python train.py --model="image classifier" --dataset="made-up road signs on poles" --train_examples=122500 --image_size=24 --crop_scale_min=0.8 --horizontal_flip=false --translate=0.12 --targets=["rim"] --num_classes=12 --arch="resmlp" --norm="layernorm" --norm_position="pre" --hidden_act="silu" --mlp_ratio=4 --parallel_block=false --inner_norm=false --patch_size=[4, 4] --conv_stem=true --layers=8 --width=384 --mixing="mixup" --loss="cross_entropy" --init="kaiming_normal" --residual_init="scaled_by_depth" --optimizer="soap" --beta2=0.95 --learning_rate=0.00099 --beta1=0.9 --shampoo_beta=0.95 --eps=1e-08 --precondition_frequency=10 --max_precond_dim=1024 --one_sided=false --adamw_lr_other_params=0.0011 --max_grad_norm=1.0 --max_steps=14500 --batch_size=256 --epochs=30.3 --lr_schedule="cosine" --final_lr_fraction=0.1 --warmup_steps=1450 --weight_decay=0.2 --adamw_weight_decay_other_params=0.01
Rows from block 2, named by matrix and row number. Rows with one number belong to one neuron. Each number is 128 + 24 x the weight over its row's rms, rounded and kept within 0 to 255. All counts start at 0. After the name is the row's rms in percent of the matrix's.
# fc1: MLP up (model.blocks.2.mlp.fc1.weight, 1536x384), inputs 128-191
# fc2: MLP down (model.blocks.2.mlp.fc2.weight, 384x1536, transposed), outputs 128-191
fc1.990 100 [160 115 152 110  87 117 102  88 120  96 128  94 105 167 120 145 110 153 134 116 131 132 130  89 136 160 146 109 131 151 143 141 116 123 110 125 103 179 119 136 138 105 150 129  98 155 121 131 117  97 134 149 136 128 126 119 141 154 134 138 138  93 180 106]
fc2.990 105 [115 125 111  99 162 127 110 114 156 148 135 177 126 156 109 132 150 139 108  82 101  79 149 127 104 116 153 127 150 113 107 124 149 125 134 127 153 159 122 136 133 161 100 173 135 139 116 133 116 118 106 143 105 122 126 134 118 131 127  88 135 114 127 111]
fc1.991 104 [107 103 115 110 132 126 138 139 106 138  85 114 135 161 136 125 137 132 127  94 131 155 165  95 136  73 132 144  71 142 116 137 118 145 104 192 103 123  89 138 128 117  95 127 103 150 135  99 150 132 115 103 162 105 143 139 151 148 132 167  86  89 143 120]
fc2.991 098 [115 131 105 139 116 123 115  97 109 139 143 172 117 143 182 122 130 115 137 132  92 163 124 121 123 129 162  59 175  93 146 154 128 135  99  93 101 114 143 126  74 135 149 114 136 105 125  99 127 113 102 178 135 161 129 148 159 128 133 140 112 133 121 128]
fc1.992 107 [142 139 144 135  85 110  98 139 118 146 131 134 139 132 159 155 117 144 113 129 150 119 114 125 120 146 127 136 155 135 126 101  82 140 110 148  98 142 138 111 143  72 132 126 135 142 144 112 139 145 159 138 142 158 111  96  97 140 105 159 140 114 111 106]
fc2.992 110 [143 117 106 117 150 131 103 135 173  83 135 139 126 123 107 125 128 154 150 154 177 118 102 140 109 147  93 154 133 111 157 158 116 123 112 113 107 121 107 121 168 115 125 114 117 113 108 100 121 116  85 135 135 162 149 135 115 137 133 135 107  97 134 120]
fc1.993 103 [ 84 113 141 146 121 124  89  98 102 135 118 102 109 100 149 135 141  99 124 134 172 143 160 108 123 116  81 104 114 108 150  81  72 143 124 143 139 142 114  94 132 141 138  89 136 129 117 137 101 140 144 123 155 141 125 170  92 176 142 153 170 128 134 106]
fc2.993 107 [136 151 179 113 125  97 107 102 212 108 150 122 164 119 116 124 117 125 195 179 103 128 124 166 106 121 165 108  77 148 101 154 177 120 108 109 111 130 127 162 100 139 129 133 114  99 135 119 172 143 108 100  99 153 113 155 177 145 121 132  96 140 105 134]
fc1.994 096 [100 123 149 152 140 128 110  95 105 102 147  94  84 171 141 135 183 164 117 135 107 128 173 124 110 160 132 122 134 140 149  94 159  61 123 149 162 130 163 123 148 120 117  91 120 144 136 102 145 153 120 134 109 154 139  96 139 126 133 182  72 132 148 121]
fc2.994 086 [165 165 121 113 130 137 136 133 150 153 119 128 136 117 151 142 156 107  73 160 115 141 135 133  96 126 124 122 128 116 145 134 120 122 149 130 115 158 141  97 123 121 119 130 134 131 124 130 175 113 110 150 153 147 135 141 113 141 142  85 111 123  83 147]
fc1.995 104 [110  82 167 119 122 151 149 140 103 171 180 124 138 123 111 108 188 132 108 156 115 125 114 142 126 105 143 132 140 144 117 150 129 125 135 163  94 139 144 129 141 153 105 144 130 139 104  84  93 146 104 123 128 151 161  86 124 127 117 153  92 135 138 136]
fc2.995 106 [103  65 125 134 117 122 142 137 122 113 147 144 137 120 182  96  96 149 126  97  96 127 114  87 118 115 137 101 125 144  87 120  91 175 109 124 104 144 129 173  92 142 144  98 106  89 151 125 109 134 146 148 143 116 177 175 108 138 129 193 141 126 129 141]
fc1.996 094 [109 116 116 107 140 156 115 129 147 129 137 142 124  59 131 113 157 112 144 119 137  90 145  85 152 119 102 126  96 120 172 103 167 159 122 126 101  92 153  80 118 115  60  93 132 158 133 122 105 163 111 117 132 138 133 112 192 132 124 101 143 105  94 112]
fc2.996 100 [145 110  81 119 155 145 171 114 129 131 109 164 179 111 107 112 153 136  92  95 111 135 111 194  99 112 132  97 164 140  86 152 167 121 101 110 116 146 133 161 168 132 114  79 107 152 146 103 157 127 163 142  88 136 113 123 144 150 125 120 136 165 144 108]
fc1.997 099 [153 105 116 131 123 155 123 100 156 122  97 133 143 103 139 134  84  93 143 169 135  96 124 135  93 150 143 109 152 105 131 109 120 163 112 172 118 146 136 157 122 102 119 110 146 161 102 135 126 112 160 160 142 162 166 111  79 146 141 142 127  88  73 134]
fc2.997 104 [148 163 118  99 125  97 156  69 143 137 129 137 148 150 113  70 126 162 109 119 171 181 156 145 137 110 170  99 159 118  89 149 152 127 147 138  96 123 150 104 115 153 147 172 138 122 143 123 101 153 113 101 156 144 168 105 120 139 132 111 102 170 131 150]
fc1.998 106 [108 100 140 101 151 160 110 102 151 122  86  96 117 124 217 135 119 104 107 107 154 159 123 110 110 114  89 137  99 119  91 119 123 160 130 166  90 128  94 133 137 100 154 107 132 122  98 117 165  87 100 137 136 114 128 129 145  84 137 153 132  94 123 159]
fc2.998 102 [132 114 144 103 129 170 113 147 144 176 124 116 133 134 150 146 131  98 137 148 120 145 157  85 133 133 173 141 132 137 131 137  82 100 100 109 158 126 130  88 114 191 140  87 163 139 132 123 144  96  96 142 106 132 140 106 127 138 101  98 160 112 121 147]
fc1.999 097 [123 125 119 144 127 157 127 110 108  72 137 136  96 131 106 121 104 144  86 135 125 135 109  93 135 111 115 104 110  96 127 155 140 120 163  97 143 132 181 173 146 129 163 148 127 106 143 167  85 131 127  74 106 167 118 142  94 139 210 130 158  75 138 114]
fc2.999 097 [130 132 134 141 171  96 138 152 112 160  86 141 136  97  75  69  94 114 111  83 150 174 152 142 153 149 140  75  88 144 134 149 168 140 123 113 130 126 114 119 116 127 167 145 114 163 152 109 174 121 111 128 140  98 150 108 151 141 116 129 132 185  86 168]
fc1.1000 098 [ 97 116 125 152 142 114 160 104  97 110 154  70 159 129 144 101 123 139 122 155 137 106 128 139  85 123 152  91 136 126 155 112 152 110 154  85 129 163 133 133 108 125 127  54  94 180 116 150 170 128 110 155 166 128 124 134 113  73 166 137 137 109 124 144]
fc2.1000 100 [164 123 135  84 184 150 131  81 133 105 141 126 116 163 154 126 142 155 121 162 156 162 148 129 122 137  97 171 120 125  99 165 120  91  93 167 127 116 156  62 158 131 124 160 131 147 152 133 128 133 122  98 136 112 126 122 151 157 122 104 119 146 107 155]
fc1.1001 106 [136 155 143 125 132 116  85  91 122 157 103 118 100 177  67 115 158 137 156 135 105 106 111 153 125 127 152 135  90 135 118 147 189 134 130 168 119 136  99 147 140 115 133 110 158 149  96 123 122 144 154 107 140 115 143 116 100 124 121 117 152  96 112 104]
fc2.1001 104 [102 122 129 161 109 131 101 151  94  99 131 152 114 165 130 134 116  90 165 153 147 150 159  97 151 154 131 168  94 144 136 184 129 149 137 111  81 100 124  83 111 131 150 160 153 139 189 106 163 139 147 166 110 122 126 153  97 124 143 154 127 105 128 131]
fc1.1002 099 [ 99 137  82 136 123 156 104 110 149 146 115 105 155 143 158 145 167 116 138 132  94 106 142 145  88 140 144 196 117 131 109  99 144 187 164 129 106  94  88 102 142 144 121 118 109 146 101  82 124 156  48 138 139 131 145 165 136 128 159 131  77 124 129 112]
fc2.1002 110 [ 88 114 176 117 136 167  88 104  82 139 142 151  96 132 118 145 130 114 141 149 122 102 118 136 143 124 108 151  95 132 161 156 101 137 104  89 133 131 112 156 153 134 138 119  98 139 132 106 133 144 152 140 133  98 109 148 101  98 134 177  98 170 161 142]
fc1.1003 104 [ 98 121 116 156 133 131 130 120 112 169 149  88 129 134 171 149 127 109 131 133 136 162 142 137 118 152 155 148 153  88 124 108 127 139 103 142 131 136  99 123 134 129 139  73 163 157 149  85 129 152 140 160 168 146 174  89 123 157 109 141  94 105 119 151]
fc2.1003 100 [146 135 112 155 122 147 162 146 112 149 146 100 137 114 125 123 128 164 115 122 119 101 113 142 121 105 110  86 173 118 160  92 132 101 150 102 137 201 154 138 140 191  92 125 144 131  88 155 125 156 121  99 141 136 111 118  92 147 118 135 102 133 153 111]
fc1.1004 096 [105 133 118 108 136  90 137 119 114 138  92 190 101 136 147 121 130 108 115 126 102 140 142 188 111  86  99 139 121 104 112 134 105 118 121 130 158 103 136  97  99  89 163 145 106 140 133 174  79 136 122 117 154 116 151 131 137 115 140  75 121 110 106 172]
fc2.1004 082 [116 114 174 130 164 151 138 112 125 120 123 127 125 158  86 114 162 168 161 103 129 138 144 105 188 141 159 122  82 134 125 131 172 150 139 132 154 167 157 147 144 157 116  73 126 118 150 123 154 163 151 104 132 105  92 141 119 135 165 147 138 157 121  58]
fc1.1005 096 [ 80 120  95 128 131 131 135 138 132 123 143 124 140 139 155 123 151 131  98 137  85 163 127 121 117 130 140 143 163 160 162 136 113 134 129 159 143 134 132 171 112 130 134 128 130 125 123 157  68 120 138 149 130 161 158 126 158 142  99 125 184 148 103 145]
fc2.1005 092 [111 152 107 129 156 104 135 135 159 125  73 113 124 138 131 119 104 154 180 130 150 148 113 115 100  98 131 152 142 159 101 125 132 139  80 123  98 115  91 110 159 145 115 139 126 128 111 116 176 147 104 114 146 158  71 147 135 140 128 185  99 101  95 124]
fc1.1006 099 [136 114 156 144 113 136  95 117 110 104  47  94  82  80 127 101  89 115  80 108 107 132 157 117 133 153 106 129 156 143 159 128 121  63 149 138 137 127 127 130 144 106 142 146 166 121 165 140 133 124 103 115 139 126 110 122 154 122 108 119 138 149 109 134]
fc2.1006 096 [127 170 111 126 136 133 127 128 143 135 113 145 157 132 139 129 136 119 145 142 125 103  76 127 108 118 120 149 106 109  78 134 173 114 148 100 119 142 144 142 141 104 152 132 127 101  78 113 146 106  94 125 142 128 109 116 131 152  97  98 146 127 127 163]
fc1.1007 101 [118 107 131 128 115 148 121 141  94 128 139 119 117 135 170 123 127 110  95 155 142 166 174 151 108 116 107 164 139 124 111 109 118 136 139 145 105 169 147 129 181 100 157 133 107 150 129 119 161 123 106 132 108 117 165 101  83 128 100 157 135 112 109 139]
fc2.1007 100 [147 189 106  73 135 134 121 118 139 196 111 142 118 146 169 156 105 147 102 114 183 144 137 119 136 125 192  78 156 150 117 131 121 132 130 129  94 154 172 132 114 116 106 118 145 154 105  87 126  93 114 139 108 119 128 108 120 142  91  88 145 145  99 134]
fc1.1008 097 [152 163 147 147 135  76  94 129 136 137 110 142 115 119 156  83 119  98  90 108 120 115 108 131 129 130 142 167  88 126 132 107 151 139 135 145 121 105  94 120 160 143 107 136  98 125 153 135 154  89 142 131 133 168 147 116 176 121 146 150 155 133 163 131]
fc2.1008 096 [103 141 119 146  98  69 164 149 161 171 165 123 146 151 172 140 134 171 136 153  94 174 139 164 147 144 134 168 138 120  89 166 149 152 124 125 121 182 137 115  96 131 164 158 133 104  96  94 124 147 155 103 182 140 111 146 174 151  95  97 134 138 111 122]
fc1.1009 100 [133 147 116 141 112 121 139 118  93 121 137 184  97 166 112 103 105 151 108 126 131 152 159 139 127 104 169 125 145 127 127 125 117 157 118 138  75  96 138  91 201 121 127 141 116 143 140 124 149 111 107 143 162 137 115 119  54 131 128  77 118 119 128 152]
fc2.1009 096 [121  87 110 129 103 121 138 134 140 137 137 104 124 138 127 118 151 168 128 120 169 135 184  73 106 110 156 127 130 162 156 118 102 168 133 158 117 109 112 142 139  85 130 126 125 135 111 135 141 106 135 120 118 164  74 141 122 131 121 166 134 137 120 117]
fc1.1010 107 [126 141  78 131 117 109  48 151 120 149 140 118 141 152 134 145 153 129 100  95 127 114 139 137 178  94 145 134 144 145 115 103 173 167 184 193 116 134 150 128 122 135 123 119 107 121 121 161 111 167 159 109 120 106 130 119 128 149 122 146 133 148  94 122]
fc2.1010 110 [135 126 105 140 141 103 150 115 122 120 174  95 166 130 134 115 163 142 157 132 102 155 120 156 125 153  87  95 117 134 166 155 131 116 129 120 132 129 135 118 112 135 111 201 147 112 164 138 121 128 146 110 113 118 167 164 132 136 136 119 121 131 135  97]
fc1.1011 104 [148 172 155 136 147 103 123 132  82  72  97 111 124 147 114 121 116 107 105 168 130 146  99 143 127 142 137 144 102 131 119  89 138 108  89 175 127  97 144 124 168 123 122 116 141 133 102 173  91 150 136 104 137 111 115  90 192 109 162 135  88 168 158 104]
fc2.1011 095 [131 152 109 141 125 117 112 143 182 152 118 144 150 133  87 100 110 141 153 138 128 130  89 101 132 119 136 144 153 132 109 189 128 163 142 133 126 178 127  85 147 149 157 147 120 122 125 155 175 128 110 119 151 185 107 126 115 120 107  90 103 118  97 103]
fc1.1012 099 [153 133 164 161 113 107 170 112 155 102 157 107 138 106 129 151 150 123 132 151 144 118 153 124 121 126 175 138  99 149 159 137 136 111 144 104 133 135 112 116 146 157 157  86 125  90 144 141 143 134 121  94  86 149  92 139 130 157 117 120 143 151 147 138]
fc2.1012 097 [102 141 121 156  82 131 171 114 114 159  69 129 151 143 138 188  95 138 117 101 129 142 104 125  84 113 125 102 156 140 144  95 112 106 123 146 110 135 136 160 119 142 138 149 131 117 139 114 154 143 165  79 159 114  74  84 127 134 152 143 117 178 144 109]
fc1.1013 092 [137 109  91 108 149 146 150 120 115 157 133 161 130 167  99 135 134 136 126 169 118 119 148  74 105 110 102  89 127 154 105 122 130 144 124 139 151 138 151 116 101 146 118 119 146 128  90 129 104 129 101 117 139 184 138 114 126 121  95 107 139 165  94 134]
fc2.1013 082 [174 133 155 149 152 133 166 175 152 170 114  81 101 142 147 126  79  73 120 145 186 136 150 174 105 180 106 130 100 113 116 143  88 131 170 141 144 126 135 143  87 120 135 127 130  91 146 175 152 140 171  97  95 141 146 156 128 109 145 135 116 117 132 162]
fc1.1014 102 [101 131 133 157 129 112 164 132  98 145 112  91  87 126 192 136 132 108  86 156 119 114 135 129  93  95 160  85 142 109 180 102  99 119 108 106 118 139 148 173 138 107 181  97 160 106 137 112 107 106  99 147  77 112 102 147 163 122 155 167 166 141 137 100]
fc2.1014 099 [ 94 158 142 114  95 132 125 118 159 121 159 138 126 158 142 101  90 126 116 115 161 117 115  74 105  97 186 127  92 139  83 128 119 104 128 130 112 114 154 153 124 135  82 109 119 111 150 124  85 150 175 136 162 103  96 123 127 130 152 119 107  87 137  99]
fc1.1015 102 [116 112 141 131 108 134 113 116  97  92 135 174 122  76 111 132 155 124 163 140 130 133 147 114  88 157 123 101 150 121 154 134 166 135 148 156  97 129 170  96 114 130 130 144 139 154 104 131 167 155 137 141 125 176 129 146 139 116 115 108 139  94 129 126]
fc2.1015 096 [117 159 133 109 153 147 133 136 138 106  86 145 140 101 136 114 118 155 128 121 142 122 143 108 126 126 141 127  79  74  89 147 188 155 128  94 170  90 161 148 127 102 139 105  97 151 122  83 105  90 149 133 100 148 112 130 133 121 141 130 137 150  83 130]
fc1.1016 101 [111 153 147 146 104 138 119 155 160 122 155 126 131 140 119 116 157 101 100 150 141 111 106 119 139  91 164 110 169 109 147 107 102 130 147 125 142 121 133 120  88 114 135 101 189 146 111 170 109 120 175 142 113 158 104 118 165  86 130 139 161 107 128 111]
fc2.1016 096 [147 143 111 128 110 124 129 135 141 121 173 114 112 123 102  91  79 149  74  95 166 129 138 120 129 104 143 115 158 160 107 123 130 153  81 158 110 179 145 144 116 146 104 123 111 133 133 108 120 125 160 160 143  90 141  99 121 134 147 151 120 159 115 116]
fc1.1017 098 [140 120 137 111 121 101 127 125 123  94 117  77 155 110 131 171 120 146  87 146 161  92 157 143 186 134  73 139 126 146 166 131 130 132 123 131 109 112 178 111 145 143  78 114 120 136 142 128 139 130 104 105 159 132 144 135 137 100 110 125 136 137 122 164]
fc2.1017 098 [150 168 117 153 132 124  75 112 173 129  70 122 152 112 154 169 157  94 132 141 110 106 130 106 133 164 153 121 155 104 129 107 154 155 105 110  99 105 102 112 132  75 188 167 119 142 156 116 141  95 129 122 102 169 144 147 116 124 121 121 160 114 136 130]
fc1.1018 103 [171 124 111 134 128  76  86  76 127 122 117  84 126 144 110 147 144 114  97  83 122 124 159 140 133 156 132 120 146 126 124 145 146 159 130  99 118 162  81 126 144 117 156 130 146 127 105 120 126 119 102 128 131 162 128 120 103 135  91 125  92 138 124 130]
fc2.1018 108 [140 166 159 173 118 114 130 140 152 116 135 167 110 144 151 141 144 111 106 103 121  97 144 110 129 160 145 156 116 107  95 134 100 100 118 141 148 135 157 128 110 135 149 111 113  97 111 120 113 146 109 133  94 103 127 105 139 153 151 144 134 100 102 180]
fc1.1019 095 [138 122 100 148 138 109 137 130 102 141 164 153  80 119 114 137  83 179 140 112 119 147  95 146 147 141 171 116 138 112 124 148 133 101 158 126 150 114 116 119 154  96 181 130  77 120 134 110 148 101 133 163 154 136 100 142 116 125 135 154 157 120 168 101]
fc2.1019 083 [137 112 144 119 147 131 142 107 124 126 137 151 115 139 139 161  82 133 118 142  91  86 143 136 136 115  84 151 140 125 129 132 152 147  87 126 101 114 124 130 137 130 102  70 148 126 140  94 119 150 123 121  97  84  91 116 157 103 154 106 149 163 115 103]
fc1.1020 101 [110 112  64 141 132 154  92 151 125  84 123 138 141 140 139 102  92 114 103 112 161 141 117 108 116 130 104 128  90 117 126 119  97 102 156 143 110 151 117 129 124 119 156 130 162 121 164 133 124 120 159 161 145 132 159 100 109 155 125 135 113  90 134 153]
fc2.1020 086 [126 115 147 174 176 129 131 133 135 139 101 179 131 112  94 121 106 105 154 129 153  96 120 161 109 173 127 127 103 123 116 143 133 139  47 116 118 120 127 109 133 148 110 122 152 121 122 104 164 122 171 108 118 136 124 140 137  92 144  89 126 141 129 130]
fc1.1021 091 [154 171 112 131 168 130 131 117 148 128  90  89  96 116 111 156  77 138 137 109 136 159  77 175 140  92 159  74 164 103 134 122  98 138 147 185  95 119 112  97 148 108 146 130 137 122 144 105 160 110 154 156 116 112  91 135 103 159 132 118  88 124 106 133]
fc2.1021 091 [ 91  95 127  85 147 130 133 150  81 131 149 120 104  85 100  94 142 128 133 136 133  95 143 154 136 157 108 143 111  81  95 113 150 148 110  95 114  82 134 154  99 110  99 110 120 104 102 156  91 154 147 101 104 106 134 130 100 116 124 125 127 115 159 153]
fc1.1022 096 [142  70 134 108 171 170 110 140 105 122 122  89 116 127 148 140 119 129 121  89 108 127 158 152 150 136 131 158 118 106  99  78  85 101 110 161  76 124 130 149  97 128 121 148 148 139 176 158 118 112 118 127 144 138 156 141 109  99 119  91 109 101 157  95]
fc2.1022 101 [141 132 113 125 126 133 153  91 133 177 123 110 142 193 161 163 173 142 166  98 115 118 105 109  86 127 129 106 148 133  59 140 124 127  96 157 157 184  90 152 107 127 133  95 114 160 117 109 144 113 124 131 115 120 136 119 177 153 136 110 125 150 140 121]
fc1.1023 093 [101  90 108 140  88 125  90 161 115 143 134 128 124  92  97 147 148 129 129 172 168 114 111 112 107 122 130 152 122 121 134 116 107  97 122 106 153 172  83 121 153  88 104  99 103 113 106 129 112 167 133 116 137 108 140 151 123 101 131 126 166  87 106 100]
fc2.1023 096 [131 133 148 144 162 124 143 128  87 124 102 116 149 132  99  94 103 121 104 113 145 138 123 134 136 154 149 131 178  62 154 103 127 151 120 140 154 131 172 122 110 136 134 149 128 161 142 110 112 171  92 133 109 125 113 125 141 165 139 129 164  89 111 157]
fc1.1024 100 [108 155 139  84 142 127 102 131 115  84 125 145 128 105 121 125 137 121 133 180 156 113 162 134 125 100 117 133 120 101 174 117 143  96 155 144 144  99 131 136 140 146 133 187 127  93 158  88 173  69 119 129 117 133 142 106 158  92 125 123 102 131 108 114]
fc2.1024 104 [166 156 168 155  95 119 109 105 100 152  99 138 186 134 151 139 138 156 134 120  95 120 122 113 134 163 140 110  98 165 139 139 121 137 114  95  92 171 157  95 136  90 166 132 186 115 117 123 130 132 146 104 124 162  96 128 113 162 130 143 124 134 107 162]
fc1.1025 092 [112 124 100 144 128 151 102 107 114 125 146 127 175 113 159 160 130 123  92 116 141 127 148 112 139 113  77 139 100 128 132 115 112 105 136 107 156 139 128 111 182 119 125 129 113 111 133 107 101  88 118 173 127 118 173 143 132 139 164 161 148 106 178 113]
fc2.1025 107 [115 107 169 115 139 106 122 116 161 104 159 133 135  98  80  93 115 126 131 139 125 130 128 128 111  82 124  93 116 146 115 124 141 153 164 125 145 122 109 127 141 132 121 118 111  94 142  93 133 163 106 131 133 112 144 114 132 128  80 129 147 176 116 169]
fc1.1026 098 [127 182 124  88  85 137 136 126 140 107 163 112 164 113 123 139 113 136 151 125 131  98 114 129 177 128  90 104 143 123 137 137 139 119 145 189 143  98 147 196 121 167 129 106 145 183 138 167  87  90 118 157  84 150 147 121 173 118 131 148  93 137  87  84]
fc2.1026 104 [ 95 144 129 126 162 125 131 109 195 159 145 123 105 133 133 114 164 117 133 128 131 139 131 120 143 138 138  93 123 127 122 135 122 176 101 115 150  97  80  96 101 157 165 133  69 163 127 149  97 109 143 130 104 163  95 135 148 118 101  97 139 159  63  98]
fc1.1027 101 [111 122 165 155 124 109 145 114  90 147  71 173 114  99 150 150 131 157 123 141 138 125 152 190 114 133 142 155 143 150 135  93 128  72 133 119 127 130 170 123 164 103 136 143 110 118 127 170 156  92 143 149 128 126 123 142 149 129 118 146 124 146 156 133]
fc2.1027 091 [148 133  84 127 146 170 153 106 158 118 164 146 116 155 147 131 103  80 125 118 120 136 118 139 132 151 133 111 116  97 111 156 177 117 159 127 149 136  96 131 126  89 165 139 130 127 149 126 128 185 117 114  97 139 145 116 131 127 145 145  99 120 106 166]
fc1.1028 095 [118 144 150 125 183 146  82  81 133 146 123 137 118 151 122 170 154 123 115 146 139 170  93 127  96 134 116  66 132 111  73 113 163 145 143  94 131 117 142 148 149 112 111 142  58  99 102 140 124 123 164 148 172 139  99 150 171  86 118  99 138 115 109 133]
fc2.1028 094 [ 89  89 159  89 100 100 134 129 115 127 138 146 164  91 113 127 151 119 149 150 125 109 178 113 122 142  87 133 104 172 127 148 125 118 166 102 106 170 135 108 118 127 100 119 127 101 124 123 127 180 127  84 103 108 139 105 149 170 141 117 115 154 125 113]
fc1.1029 100 [140 118 156 145 163 101 109 115 132 101 123 136 115  80 126 192 110 138  89 105 123 110 105  91 165 130 120 127 170 147 137 102 139 155 121 100 118 132 117 128 110 142 157 121 197 109 130 144 113 158 126 106 147 115 115 118 132 125 135  79 133  77 116 116]
fc2.1029 091 [ 93 189 109  97 126 150 147 116 150 184 106 128 144 103 124 125 151 124 153 120 176 112 129 170 101 159 138 114 119 152 130 140 158 127 129 126  81 129  93 109 149 131 136 154 107 128 158 154 161 136 130 104 115 152  80 166 127 114 149 124 170 122 114 128]
fc1.1030 100 [124 125 112 148 129  97  90 141 138 135  83 126 148  91 127 101 113 120 134 139 137 140 158 155 150  94 133 136 151 155 123  87 109 160 149 169 130 119 115 104 148 125 139 132 118 163 123 153 144 143 128 132 110 158 121 136 124 111 137 161 138  97 101 120]
fc2.1030 101 [117 114 131 136  84 102 122 144 127 106 144  97 103  99 153 107 170 143 116 168 129  94 108 144 137 132 109 151 121  92 127 144 146 121  65  73 129 140 147 157 181 193 152 144  74 119 103 139 110 106 152 145 118 213 113 123  92 139 152 131 107 111 133 116]
fc1.1031 101 [100 132 133 113 129 107 110 139 152 121 117 142 120 102 148 125 127 116 146 108 136  96 138 131 147 109 144 148 174 125 132 168 136 127 129  97 145 135 161 125 109 132 139 137 133 145 162 127 126 147 138 139 102 157 104 141 138 152 127  90 140 150 116 136]
fc2.1031 104 [ 97 115 105 171 183 119 145  95 113 171  73 145 167 180  95  90 130 166 124 134 180 112 100 122 125 113  93  94  95 113 105 111 116 127 129 109 112 169 124  96 125 150 152 146 133 117  81  95 142  93 161 110 147 138 133 131 117  87 115 145 104 169 178 128]
fc1.1032 100 [154 130 111 143 106 117  79 103 132 122 200 106 122 118  86 127 113 140 133 103 140 129 142 118 136 113  81 118 173 142 131 136 136 112 133  62 116 124 131 100 128  79  96  94 119 153 132 126 157 160 168 128 135 144  87 133 108  92 129 112 169 115 120 105]
fc2.1032 100 [145 111 173 189 121 136 128 126 138 162  94 153  76  90 106 138  67 119 127 112 137 102  72 148 121 131 135 104 123 132 152 132 109 172 143 144 122 119 143 137 147 133 128 178 113 143 146  93 130 124 151 136  94  92 127 136 145 125 152  82 139 112 132 142]
fc1.1033 095 [129 139 145 121 107 101 116 115 120 121 124 135 117 132  92 109 119 121 131 136  86 112 140 133 143 150 129 146 117 150 119  89 100 158 154 118  91 116 147 119 123  94 145 143 180 127 165 133 157 122 126 142  99 106 117 129  99 163 133 144 108 108 109  77]
fc2.1033 100 [164 121 122 102 172 122 129 114 125 106 138 129 127 146 131  92 139 148 126  85 106 134 146 169 135 121 102 123 132  82 144 180 139 101 109 121 144  91 145 136 135 132 127 137  89 104 139 129  77 138 131  86 137 101 125 140 117 138 189 120 136 134 140 139]
fc1.1034 097 [135 139 137 177 100 116 117  93 115 136 131 143 125 104 119 146 116 177 130 109 120 151 159 159 110 105 158 130  93 108  80 117 157 117 138 120 147 135 101 149 170 170 134 137  92 118 126 121 113 189 106 165 120 148 136 120 118 122  79 120 140 126  95 104]
fc2.1034 095 [121 157 201  95 126 128 154  85 152 135 127 137 116 112 121 120 113 146 148 122 134 105  70 119 161 150 132 133 122 130 142 125 146 133 140 158 134  89 134 166 122 105 123  94 124 113 108  98 139 194 122 119 125 110 110 137 147  91 123 162 100 124 129 139]
fc1.1035 108 [101 146  62  90 142 129 133 132 103 111 117 125 128 139 115 120 114 145 112 132 135  93 104 141 129  95 126 132 140 110 100  80  81 143 126 149 135  98 130  77  94 151 152 129 135 128 148 143 131 137 127 118 151 121 133 121 107  99 127 109  97 102 113 176]
fc2.1035 102 [129  87 144  93 129 139 119 157 109 116 120  90 147 117 106 109 191 129 151 150 127 149 112 134 138 142 104 125 122 150 160 138 141 139  95 102 114 146  93 134 167 120 175  82 103 133 142 114 164 186 127 131 149 159 130 164  94 131 148 138  95 124 168  92]
fc1.1036 103 [158 114 164 146 111 146 136 160 124 135 123 127  94  85 152 154 105 130 139 127  97 143  75 129 115 125 113 156 122 117 142 131  96 143 128 113 156 170 145 173 165 142 118 107 145 135 107 174  94  78 135 143 138 122 130 145 169 159 115 105 170 115 187 112]
fc2.1036 099 [144 104 111 113 131  68 160 134 103 135  97 163 148 162 121 151 155 147 109 156 108 107 153  95 127 144 155 168 152 100 112 165 114 106 143 132 126 117 122 102 131  94 157 151 135 161 150 122 128 144 108 113 129 128 105 119 105 117 128 148 114 138  77 126]
fc1.1037 096 [113 141  95 125  95  81 137 125 119 124 163 157 137 124  69 109 160 130 149 124  88 136  99 106 131  74  84 125 160 130 127  99 111 120 115 121 135  99 162  99 137 116 122 125  85 124 109 158 140 116 139 124 110 140 104 182 103 104 140 142 168 112 129 104]
fc2.1037 087 [123 112 170 139 127 120 129 125 184 127 115 114 168 136 139  98 101 129 139 109 162 111 164 143 115 171 110 121 105 130 102 135 117 112 101 145 115 111 173 138 119 138  89 124 136 124 151 120 105 165  92 107 104 129 122  90 128  97 130 138 126 154 125 132]
fc1.1038 091 [138  86 119 104 140 143 122 145 160 147 146 119  98 101 155 125 129 136 138 149 127 125 135 103 139 152 181  95 123 124 126 100 112 125  95 102 121 133 103 156 139 108 113 143 126 172 102 123 149 149 107 114 137  99  97 130 126 105 139 123 127 107 111 130]
fc2.1038 104 [ 91 123 137 146 136 114 179 126  84 136 142 131 166 155 151 125 171 113 130 125 105 166 114 111 154 162 128 158  92  95 121 104 132  95 117 134 160 133 133 126 107  98 151 134 128  93 115 166 104 148 121  94 130 134 111  80  85 108  95 142 104 134 139 120]
fc1.1039 097 [132 127 130 125 156 170 127 126  93 128 153 104 145 183 118 154 101 155 155 114 151 137 118 104 109 114 100 167 167 162 135 129 125  97 155 118 144 146 141 141 145  97 151 115 125 159 112 149 113 178 145 148 159 103 106 131 130 125 122  86 134 104 143 137]
fc2.1039 097 [127 131 133  88 132 152 113 134 136 108  89 142 110 112 135 122 128  85 127 134 132 111 134  96 124 120 155 128 107 135 125 129 144 182 128 149 142 169 112  83 149 139 108 159 145 104 154 140 156 183 127 103 119 123 121 149 163 138 138 108 133 100 106 148]
fc1.1040 098 [ 89  99 117 132 156 124  92 101 132 103  73  85 138 104 150 142 144 123  87 158 122 107 146 148 147 121 117 127 134 184 114 133 186 129 114 111  83 149 137 151 117 104 159 102 117 155 131 145  95 108  90 150 162 113 130 133 154 134 146 109 132  90  98 104]
fc2.1040 105 [115 106 141 110 110 113 138 125  99  93 129 143 125 118 128 120 163 142 134  95 175 155 179 154 126 124 109 129 124 125  98 120  88 140  77 117 127 105 202  90 120 162  77 184 109 168 121  96 168 122 132  94 150 140 144 124 101 149 136  90 159 197 160 145]